A small image embedding model, trained from scratch.
Model: 11M parameters, 64-pixel images, arch wide_resnet, norm batchnorm, activation silu, depths [2, 2, 2], widths [160, 272, 480].
Training: adamw at rate 0.0012, held-out accuracy 100%.
Data: trained on made-up ball-and-stick molecule models, 195000 training examples.
Rows from block 2 of a small image embedding model, named by matrix and row number. Rows with one number belong to one channel. Each number is 128 + 24 x the weight over its row's rms, rounded and kept within 0 to 255. All counts start at 0. Numbers have three digits each.
After each channel's rows are labels from the 100 images, of 14976, where the channel reaches its highest value: "strongest on" is what is common among them; "peak on" is the class under the peak. Only what is clearly more common there than usual is listed. The data: made-up ball-and-stick molecule models.
# convs0: first 3x3 conv, stride 2 (model.blocks.2.convs.0.weight, 272x160x3x3, each kernel summed), inputs 0-159
# convs1: second 3x3 conv (model.blocks.2.convs.1.weight, 272x272x3x3, transposed, each kernel summed), outputs 0-135

convs0.34:147130128122077089164131110085148095080127095081129103139161136152090111154128079127170141147119160124122116125135154121126144111121130140094078127142095111126100123091139142126096121143134152143111125087092134130129150137132164115148090143120149141082144138173143152116130133115153080169132117108137114138093115101142113164147130111133092087094120138135094101122138105109150138130129101126132134142109130138143087148145170128138123148127135100129058088146103091162059124113156136
convs1.34:120156154113112130117087144145162126167121139130084131155102113114127134115150116139091131116093103139129121110155096123155126121156114096129098115128159146083104136165158084088093123131115108098108117144126167148164105104163130123116098117142145102153154099115112148168147135097113137131071167098112134143076167107107138120151092139108098117109120120102127171156128129086167117130105142116115106135098135101
strongest on: balls and sticks
peak on: white ball

convs0.75:143152152113111099096133131102142111120119106089117127124162118133101124174150099122197132140135175119120131109139152131108164117116154165119092119122097119113102124108135135143132123147124146128118123111116129130134041132120068118166114136118164143119150122201128063125132145116185122149153140105122120150104139107167134157143133129148112125109118129123133107113138121118061131146145096132144147153127144154124093078138172152118124150133134116130089114150110122172080133125175152
convs1.75:106160149107135121099103088140174122181101138131096110169112111127099145103127095133109111124107116109134107111173112109147124107164100112109106102108176126102109146175110099125099109109110099101125115103139174111172118114124136135096110164140152110160105112112100134178130145112121131122095174110125148146073169125080098136151105127103110118114108111119126122166123147106173133095099111116112117114122143128
strongest on: space-filling
peak on: white ball

convs0.206:069113143111080101139116132107117140098124127114109137112053099131132148142131139146149105107141052134101158093107113134122135128108144166107125138089112109128114157118130131120083135166116119127116117101122126152128126098117138104107129139145097110135123083129070122089053142110110133084118143099110127141143118106144112127063128132094146102126134080084115118107103090105129139158126089093144141113139116145118106134119076172125139119124095143132130083135104113120152118148110121
convs1.206:132153102144145128134128117124147125161131128073135155147092109084122122150094146152145138089139117120099099086144084104110117135129151140144089092125153116143142082162116075105039120117163105117070110126070154124158134155120159141113140109060091132107122121151061128183111122051133112089152151125122153114069144114128147118124121114113160110097143122099123135136126117135167105113138105133137141149083111160
strongest on: balls and sticks
peak on: white ball; grey ball

convs0.135:141152130113100093160130128083147091075136107083116119128148124157090121164133083128173138151116149129126130113133151118127156122113138141076091125145090097119108147100136142150092133148128145142103126086103150149123148146123165106171092150120142134084147143176135148109112143110170097152133129113128119143101123104141123156127130125135095086108109132125085089117142099118149144138138089129137130139110132156150083146144172133128114141132135107135062076139107094173068126123151136
convs1.135:109144133112112123106090122133151110169129125110085111147100109090101129107135115135091130112096086138118111093157094113137119123147099077126089103122159132080087118162142069091084131100085108102102103127111161123156097109143123126107102118126122108131133102093100121168130132098121127118075157099113135132067156106103121103131092127115104112116095105095108139152119118087161107107096113113111089133100116112
strongest on: balls and sticks
peak on: white ball

convs0.258:174210129097102088126126129095138109080103106092104125100109092122093127161122096135125107116120131111098131093097158108104128119100131131111133112114106101087101136096114164157101131137095106150104106080092139132101123149108127102198088142115109116121121121126102113082094145108154121134124148111109117122102128132116115123094137139099148102111113099110088088106120116130115116124151118098152116095130106140126119113166149130106112089113108112109102084142096098160120103136095101
convs1.258:128120064099119121110107105130119090139115122140115130117105114109105108104115102131118141113121119118099129151132106149084123145122121094087121134080124146105103022140150058097114138098092126127134125119117122100126105134144129123118128158055050112083093126117113133149112131126118137116145131119138126119115113135119102137042120117130134155145111145131089108118114132115133143122126126127138098157134124150
strongest on: space-filling
peak on: white ball

convs0.171:157206113082110085134122099099127102096115101113095108100113091119088106158115092115118118122107142108107114089100145093116111116092110118112126127113096102090106130099108143125122119129086110134097097094098141127074121143106137122197094129113107092102114126125109119087096121091144119141111136102116107117096136114098114119102129104111137102109107104108096110109098117124113112103155133093123113101086102137105131111146157118100115106111112098097121090125085109150113103119113093
convs1.171:130109094091098131092132100148112101137116120140126125122096096121114103090134087120123146126110131136110170177125146175111141139126109099088137152103137147122103047133135066097121168109092150160153128127142116088113113115150096104089130147099061145103092131119134124144119129157117142142145123112134117117117112121084102148061113121139125158160104141136104119120129120115126133122124144107132104168158116124
strongest on: space-filling
peak on: white ball

convs0.33:174191133090098078112120128087132105085096092082120123108124102138084117151132081133142109112124136116109124101104154110108131111091119139107116106118084108086083131078129161132108119146093121146101101084095142131110094143106101101178082140114124120109132112138110097095114144100154122129125148094123110128087144113127116139113136119092131104105108104115099084107134116126093123121160110101142111124109120132120120102161147128106105128109104103116098083135090105172111110126121109
convs1.33:146139085126122134124095083145142076155090108145087126131113107106111113102108117126098111134104101120100154125139088135097121139132125087115126141086143132076089060161140066104116136083082127135133103126114138105143091121127125113115103172068088098114103110109123124180096133141115121114108149136129127125101135124109094130083127108108116134133104136108084096128130129097159134129136097107121094161140114133
strongest on: space-filling
peak on: white ball

convs0.144:151113110143106090117151090088155078086118102076108077110122127117090073108106081102111147117123139101113125136117144110121103087135136109103092132120079140127085108100099129152107095110120125109107132094105100104126112115097124116136099113124101090145081145125124117117114099145125100141119108100104114136083102105125104115121121099131142096101100123107101099128094126100108110128117115125104118123172110118111100102145122118104121127089142088108085090135110110071076130144124128
convs1.144:109105106131087112133141111120133162163081102098112135165131159126130096068112112094127077123077132106098114097154106125105089111132149120114136117073166105137142101141108124078110108127171125119104088157133135113130163105141093098131146167138116143129130110138114142155109110104119106120142145122127095120128130141121103113126127083072072110108189122131116104137128100114138140108113109085087126183111126091
strongest on: space-filling
peak on: white ball

convs0.73:181184132109094072124118117092112109098095097106108094113104113120088099145129100111108117116123133116117124113102113110105108091098096120120142112093090116092086136087121120091119120146094109147105073089093149132116109158106125106170089142118113122083127101104096112102103125109119131161113151078119111130098142111114112113097123102111129116118109105110106113133111124113113106103145136089110103111064113126103135113133141112121125108111096091110121103109070102131131116110121102
convs1.73:151114092090133146099137114145111096118084105145128178103105120123122119136135117120107132127140119141115184160105093133123155173115097117110106138101119140131134057122163112103158160121114145157148127102147100114103124143149121123135137159107079139104120125143141142151116121160107157161147124122133120124131103155136058149061119139101149160156090118155099110104121110117129146155146114122147134182138128145
strongest on: space-filling
peak on: white ball

convs0.264:146170146091110086092117139094136119109112104078115140114142106150091133161151087131178120125137145120116130101119156122108150117097140157112095113121083112099095125086131145141124120145106137142118117096102135130129065130111073108173104136114154139117162115173117070113117164105175129125147149098119122149100152109164133156128130127106116122102112113122123092106144115130072128140163095118143133142118135143123098086148163141109112142126123117127090099143100116188085121125155138
convs1.264:124160134114134123112095087140175093180101121142088114165112112118100142107128099133099118128102105105127125116172104120136117108156109095111110118101173134085096119179112085119101111090093112110132106111138171102170102117121141127099101173118138101148102114100107125192108139119124117114095173123124150140075169117087102129130112118106114117123105118107102108157124141101179129104112108108115105122125130130
strongest on: space-filling
peak on: white ball